python train.py --train_examples=78125 --loss="softmax" --encoder_activation="star_relu" --encoder_layers=6 --text_encoder_causal=false --muon_scale="original" --momentum=0.95 --nesterov=true --grad_clip=5.0 --warmup_steps=180 --weight_decay=0.1
Rows from block 3 of the audio encoder of a small contrastive audio-text model, named by matrix and row number. Rows with one number belong to one neuron. Each number is 128 + 24 x the weight over its row's rms, rounded and kept within 0 to 255. All counts start at 0. Numbers have three digits each.
After each neuron's rows are labels from the 100 clips, of 14848, where the neuron reaches its highest value: "responds to" is what is common among them. Only what is clearly more common there than usual is listed. The data: notes from a synthesiser with random patches. In brackets: how many of the 100.
# fc1: MLP up (encoder.blocks.3.mlp.fc1.weight, 1024x256), inputs 128-255
# fc2: MLP down (encoder.blocks.3.mlp.fc2.weight, 256x1024, transposed), outputs 128-255

fc1.5:127107126154136138152148092169099133155167134118150074129111123086128107166146170152163104144097131110109158104078123111172105078158097134129129144131117159162131087141136119129106122155113144101113140139118105149120137153148115160102091137085146142142155134139115095083132090121140129121148098141121133127137116128130115144156120124140154125080122129124161140113110127143135162161090
fc2.5:137159152109121175080146148127167109116132113114104129173089130146124117099151146115100124168148133133121128114167113057108144159125165123117128152132094113100146061125129113113125135144125100100134143144147135145114112160138112095086106125131101100141123130127116075167122103178175122161136126144104127120178120189123117154148110116101112151144141131125121130140104132166142120121090
responds to: saw (47); detuned saws (35); pitch class: D# (31)

fc1.45:124203125135162129158135141106164095110107178096156095119092140118116096107129095155138105097155171138130094158151109083157129121103121116138136122115150121137115179097108128180162134132130136133143110154154108145148123123129066149146126107127131092130154110130135138169157127176110115172131095086140080132105140123117171109126093111094146134132132139126133128112149137125115153118164
fc2.45:095106118167088134130133128168127177121129095132119127180125135102122143160160145142138122127090110132159161127119115120098157162178160096111127118073119119151169130136140142065111136119159123137167116139131111136124142132174144122125151159125158139095130158115105166099111099102116165143186138123145120161156134170109160144118131121149074154128099122135166145098110096075130131097107
responds to: filter wobble (43); noise (39)

fc1.156:102105132118082100134115126116116175145112149114071145124149180071136100121126117137158095146145122093118098119184106068121118130120132127169129118095131157116167142123109179091119106098112126158141083085099106148120157138125114176122104133143132147119110101096095155103138120131142129097122128152123105122051092146121150122180126123140109117181138095110142116089107134146122138151133
fc2.156:122128123124162079118098138151145094160165123081156131138129119124134159163125133118112120161078137111083128136110126144118152083115122158105117132167112105138129109144187097119094093130159132103087167140136068117136136077162121107113106166153131102154134166100184139132118150123099116145142121116137123179121112112160084071163166137147112120148073146143132117123122140122138148118117
responds to: bass register (86); notch (58); oscillator: detuned saws (26)

fc1.676:150145100146149133116127142164093166116126160139101145098136135178128125122127125110143134130096164092147133108134122107066132108047116179080122120103147165115114118124176114125150141163121122097104146101122153134127124148080100164142141149137090188096141135155085180104120131097162095107103125118098119084135097081104095180103112142138123149131160125116120138149169112106104108180129
fc2.676:172126140100136185161118153105135142090147112147113143142125096100124158128071137112088120140112158140133103115122133103115125134115124136160152122083116092140123131112117112135087086142108110145158107168146132138117142114179127171137103140133152128104096129106154109110122120166131164143173149132150118168126118125129081100131109122168148177096109112138115140103111124089119137143105
responds to: filter wobble (94); low-pass (92)

fc1.504:151111112154070122117176164106161086138145108129135158146133120103132129098160144156118132111124109185130116149115137132116123099108136108126138144139122151170111113142161121135116104100153144123145114033133140135146103153123125113137148085142104141119123137172101134096123156116151134093154149123134140129146059134176120103111112124124116187062151148123101116115146183175122131110127
fc2.504:161091074104113155115185115124123129140166186162197144143133115137196135138147090137179126126139137133114118127099056131144126127135117179133152123104131138156153113126120119162159117126120119161113128129152104131130163166136117160154126111118139146153097118110117124093123097133115112144163140188144109133135165109138122133181101137129117152161119109145137150089111120107105169123140
responds to: ring modulation (100)

fc1.563:090101120152119121102141148092130104151125119145152122203149115150182144145149140116151121128121139113143110104143128097151133125101112177105132120136155091143130160134165100139148116131110124123185095151154154105167141171138151113107161158143152121133204164124100121131141130139155139148118085132144082085093173127146187147090109108130161135129115123154119138129153112123131162137116
fc2.563:155120100159102175113141095128107148100117111123117079116161135154171119147094126111113098127102100119129084131146112165098102105091112144102138137090105133175125125139167117127145108144104099088141060152122135151100142126123133135120122135097139170146136103163127082126143113178149127178183146107138135116120165148140140158095096163085156139132125141152123152094159122107134124140089
responds to: swell (91)

fc1.434:130114080133114129188119154146114140117138150123150097138118136162115113101082072143140136125123129141139139109138129139135145126144133145142112133097065091118148117112168152127169150119122145129151127146091128130167143134118143122135136150133131124130154121140162156178188151086117109136092072137137121143118121138102121119144164153130116105130097155142119174099127147168122146120165
fc2.434:118153174127161136120115131101158156163107143138133182162111118117103156112134144109105126138147105110145097139146101180105168137080172142103140153148123129133128108093114132152120110103108135127181141099135087123110157122130119126118130123172117155130118141143104116120167150133083128140169162160150140129116134130118164127146142093145094168163143168111127173155113173148175109114110
responds to: saw (40); narrow pulse (37)

fc1.109:120153135090139127155171129141116146134141121142129123162130145120106134121150168160119146165140098105128157127118128090133146110155152142128112129135152109143160134116122109174083146095164157160190147159179166140183133141086116136165121127171112104136152117136168096133088121117139169115148105106117131150115135168139116115069136146116101105111126124150126149057134138138124101122152
fc2.109:129094111169130086120136136113125103136112117108124141066149113131172134147146106147158072090089141144155099115131149145139096135123138159110139154147131160130132135139127171141127143190110111138135131113102106143094133122170100153136129133120170133111135088128132120146097116172124083179119140125149095161116141092087155144107124139100157105147114099096130102108168106117129156142140
responds to: swell (78); echo (77); noise (40)

fc1.597:152116099115131107117135104163123141135124147107090141115119128128147183167126127128137110127104118141135093158107085112181099133128092111134121144155133122121118100079147126124098113112133138147113121132126140133133133129111140173141138127149145122125110155134152090133153092143155141162126117122152163099152126131119125158173124115099118132089151149082171117143113112147139172128122
fc2.597:108142114172133151121137134137146090110109130139127123152115106166128133083127158103130084173178128133187132109072183117115140158142201166133157111093154147129122116149107129145172130140144133107120148146135152111107120114138165121072118136107141134130089127153105173120101137159153110096148117104133137114123110149146126120067129138152128113165166130139124127157078094106152155144108
responds to: saw (50); detuned saws (45)

fc1.496:154168166130117128106117088110110163097099140113144161128135161116113126152090103167139087092158129134130150153141156159149139120128179129164138118162146122138132100159141123104165099157131122123115114164169107137110148154091092085126101127110126152142137166131117202159124143145152130167151158115187110147148091138096114125135138142132143150128127113144119138156117109140152144089118
fc2.496:131088126099129127153108144153072143163141110125167137137181145141103167152088184148107149142133107100127146106127081109108155116104173081087127183105157147153113119136115160134118123149181106115104159144086135116114134148147136113117165145140107114147138089141187109087129142108145107107142109150119193113136158146165127155114141149110127166149120170140174109144141107102107150149131
responds to: bass register (72); detuned saws (43)

fc1.65:126088087111147150123139142102134099144128069105174144129114121147120117124089147135137112142150089122149109144139119127093131144101147136200119124091128116124150161129121094115110132130143095131181148117149158116108146130174152124113102105148137151114157092113143174150161098134110173111111092159094162124098142110130151137118092104158132087112114112125108164129108138114139141115106
fc2.65:124107158121095131093132101114123154111108113114135133109144163191081138090102122098163139127142107117150125124114138148103149130101126107141129121116097107141131108134180146158103095095157127104088104097130123147123158095159142143147115149148099163197126133106143135124126109099143124169100126115144104083134154160086142149100124134120136147128113151118126139078141130164113124103102
responds to: swell (100)

fc1.707:158149115112126157139109163115140169122118127103136150126126172144098139136144104106123124160095078104168115141113145159108137129101139087130140127135179159109172116083160158172160149172156146156129119126121114119154074108131129155128126126096106141095097117114165172108115136097131117123123169107112128149140107128083153132120107125115116115122120095107146133162162130116151152138116
fc2.707:091135098136148128129149126136137109117144127138133124102101119101090125105133125156116161111181173077094106092144151074142169097141146073100096113121131116147131174145119144113088121121132117140118134112124138113110145153075061132128127109137107127119148171114101124116120134121141151114147090130150133167140107136125068117150130140154159093118163130136134118112091116142119127104084
responds to: swell (66); filter opening (43); filter: low-pass (42)

fc1.536:146095157180099161150132129106164151136138141163128175181140111095056149134072124098169146159126124156153132136129112169115139156105098108118146113120131151128115159128107139077131120169100123141148116152136121146091118150134150118094138135131140139134129168128141162132114120084126134103141147131153146109143081107125107133109074139156117149152141159143132103119062152152087151117126
fc2.536:132138187097137108164156138121155171133075113109128151148164104155147111106105161122139146097144124190166110169127105146124100119131075163128151077121122112119093149126094123136126126109105144117110088156156142141117142166144134111163142146136080127105171147171093157104080138094117154142148126147138088120124119145129116131099087153142145140121092133099168135139122135118089078104119
responds to: bass register (75); pitch class: D (34); oscillator: detuned saws (33); pitch class: C# (28)

fc1.19:119114099108104152123156141115143122130134127162138114094134115098115126146142113146103125146163086092101148153127113120103141132117143112149147058072123121104112108124091146137132164120151127121144173132092137143136091120118094148118127123129140129152149118096091146148150117178108075175127158167119099097156113140131117102124180143090117113122083144126097136159131123097135128157107
fc2.19:114129114074122103084136144101141162125135106138146107086140105154089152116131110111117090161165108108140124120081118091107133114116103167151128115150086161109119151142118097187083149169175111120174162111160131125187115102143161134112123151115133160144107134103122166128070116141130106117119083122114111149124146143155119113143132131137169132137119136188126097145109097137121144101179
responds to: saw (31); ring modulation (31)

fc1.184:120151137082097130153139147106113077132088114106160140131126125169138081142108116135183127135123088115144132158126098172122138099115140125116113163144101112147129140137134101132112137145140098143139150151160125115147160116145146122105149113142116131130177140121133138132092082150099120106125111190100163121124125154126112147165152112130110098093124141118118135131118133128117113125061
fc2.184:135131130126141168131173139104101101118140095125136134146167117138145157112095176118139153144145104128153098156165138123133170119102141137150119140107112108140138132105138162118046122121156131103152150088174106111120145113149170102159125121154121135148111149145130144146143120147117105131150095102116099091136160155117137153104124135145154154124113145138185147079131148117154124096097
responds to: swell (100); echo (56)

fc1.737:142076155120154101159142124132126131132158132187162134152173154114135117102144109124163091130114163115136152115143055089120160154146167122136139135146085136131161139104087120102109145143149111135116124126110155125122158153116167153112139125099124155138113091128155121103105157155130117121140181135095142132185091074133133107105130132122143117124116139163108137094112139143128167098131
fc2.737:126115136151104141126131117117154076124140089132156165128105157160156151150135176148130145147112103099130135080108154073134133109156127167176138133118153111161134114160117144169109145083123178137154167137117093166112102143157107155116154094140162157088129097143096141121179178134132126164088101115150130106125114111146140104169141161120113124145133136156097163161148121149123147178064
responds to: saw (47); notch (44)

fc1.670:110142100121138114106131118150081104151117132139134137148126156121137107106142144119089154123125110177089131119188157124133155172140121109091121207156130128168115152109162147171129140144144128120134109117120163156112128103125102142128149175158151120108123142055161131178102108104127135073148111137155090144131153161157129114140126138167141134104155130109093151096121110143153100112132
fc2.670:139128118125143145090113138139156142144142150106148106153123117162150125143106124113158082169130139113167150150137147113162112143082182132104134112135127115094140128168099113117088132096130101148112180166134100153094123142105076087157151122134107139107091132154090137140184137112144138145122109140145108149121082089095146131165130110123137124178171142133130163158135127166130126131104
responds to: saw (49); detuned saws (35)

fc1.213:139083104127142165143126162097108165120088115101127146089125134178098156130090142105116091100102095151140133119144092122131064132106131125142101122133117102138131117128145122144156120115125163102106098140102109110153112123080155149136114132119133128141148158151129151150139150134119135149096086143116151135106124081085124147109113111109088096105127145128125115148163116099114147102096
fc2.213:116123124098133114119156133125165116112138180117143124158097124094136065134159118131155114139127122090078096145148141134133107112123090119140100130145099126132150111110120146148141103122104134153152101131110070124132154145190108141107135112162170125096156074086094137134095139154097135157092120092138157180165147140139123103144125137117093139148166138114129138125118141156108136127120
responds to: bass register (58); detuned saws (56)

fc1.86:119114119117120163148179129112157104148116128118099118157104140114107142142148120121128132102150118164099131163129138126164147121150165167162146118136165108108094086158181124145109095162117142134140148144153093105142133188076098089149159148144133123126109115105092084120121132139148109144114109129120152089149138157123119108129161160142092140085100184107128108087090115126165123097153
fc2.86:143094163098129089138173108155126127121153108142083177109120093116161099150127114125179119148086093119109154086156168117097105112136066145114144127132096137146125101162136126135133092182143108142096110139120155089138158103130165138099159062088121161157118142153133161130145117118101130153101113163126128106104133145119157136147105105113099121096101130116128127145137143115091152081127
responds to: ring modulation (57); no filter (50)

fc1.401:174158134138113128069162094138129107158103129102135115140107130106140164101109151159090137119135141125059143117121092103120090096162111118157126117111111143105135145113158128158117148106123091124146132102128174143110130097099098093118113106122090107125174136129153122079093088122122142116140118149114158138096100133128157116100100079138123146133092139132163116156126113108137128138124
fc2.401:175114143148149151165138159133123155153145129164148169144166144120133147152175106151125119145142130126050132139134105153120122105093107084156145170169111096126131139104112104124161118129131158175117109129109142131178150111074137126117107131128095141154121140100064146157104139115126152143068082109074144108139134148115087117154148160171099133150114163141111106128165102143122110158144
responds to: filter wobble (66); bass register (54)

fc1.148:138100142158108147135154150104093118114130149176104153159124152084082143157111117100118128128095160124122129137116081148072129157068108109065170126137148136119099135112117104099153138176107140147161101155121119147142145145141109134121126180124147155152144184141115119127097098081173154119164125116162144109117116115147145149114070110132125157132116144140118143135108151138104140128128
fc2.148:114108152108137123130133136131141155120109097154141111133156121145107138110090149084121161098124144164143140139108122130169091128130096175145121094108127098098104124107096109135154092122099120142126094155098139148090137170135122148155130136126099114109174133147094117103121150123098146141118151141119122113167109127122074131095096123126160155103112131147178140147106087136073111135146
responds to: bass register (81); detuned saws (34)

fc1.333:156099143093129126110099123079136078187160135125135112089137110148114112158132121166134115064157132147128162130161129124102118110123111170116144140120119137140112121098139170122091126094129121135146124117138134133098184138131157167136139095135103150143166106152127184127118130156154139138113129147092124100113086119133144114141144158146133136079127152120107130118094113095134120113147
fc2.333:118143127128154132113165077079117104139134135129121148163150100146138102167095116064119111127133122174132097108122100143118170088122122133131156142127170102125178140108156101141135115115148151140083158122119129113161173116104151096145111101102138118146101177146172163152090139090124120101143127154133126104137124125075134133179139161148081159127170106097110175144179117108105162100137
responds to: bass register (62); ring modulation (42)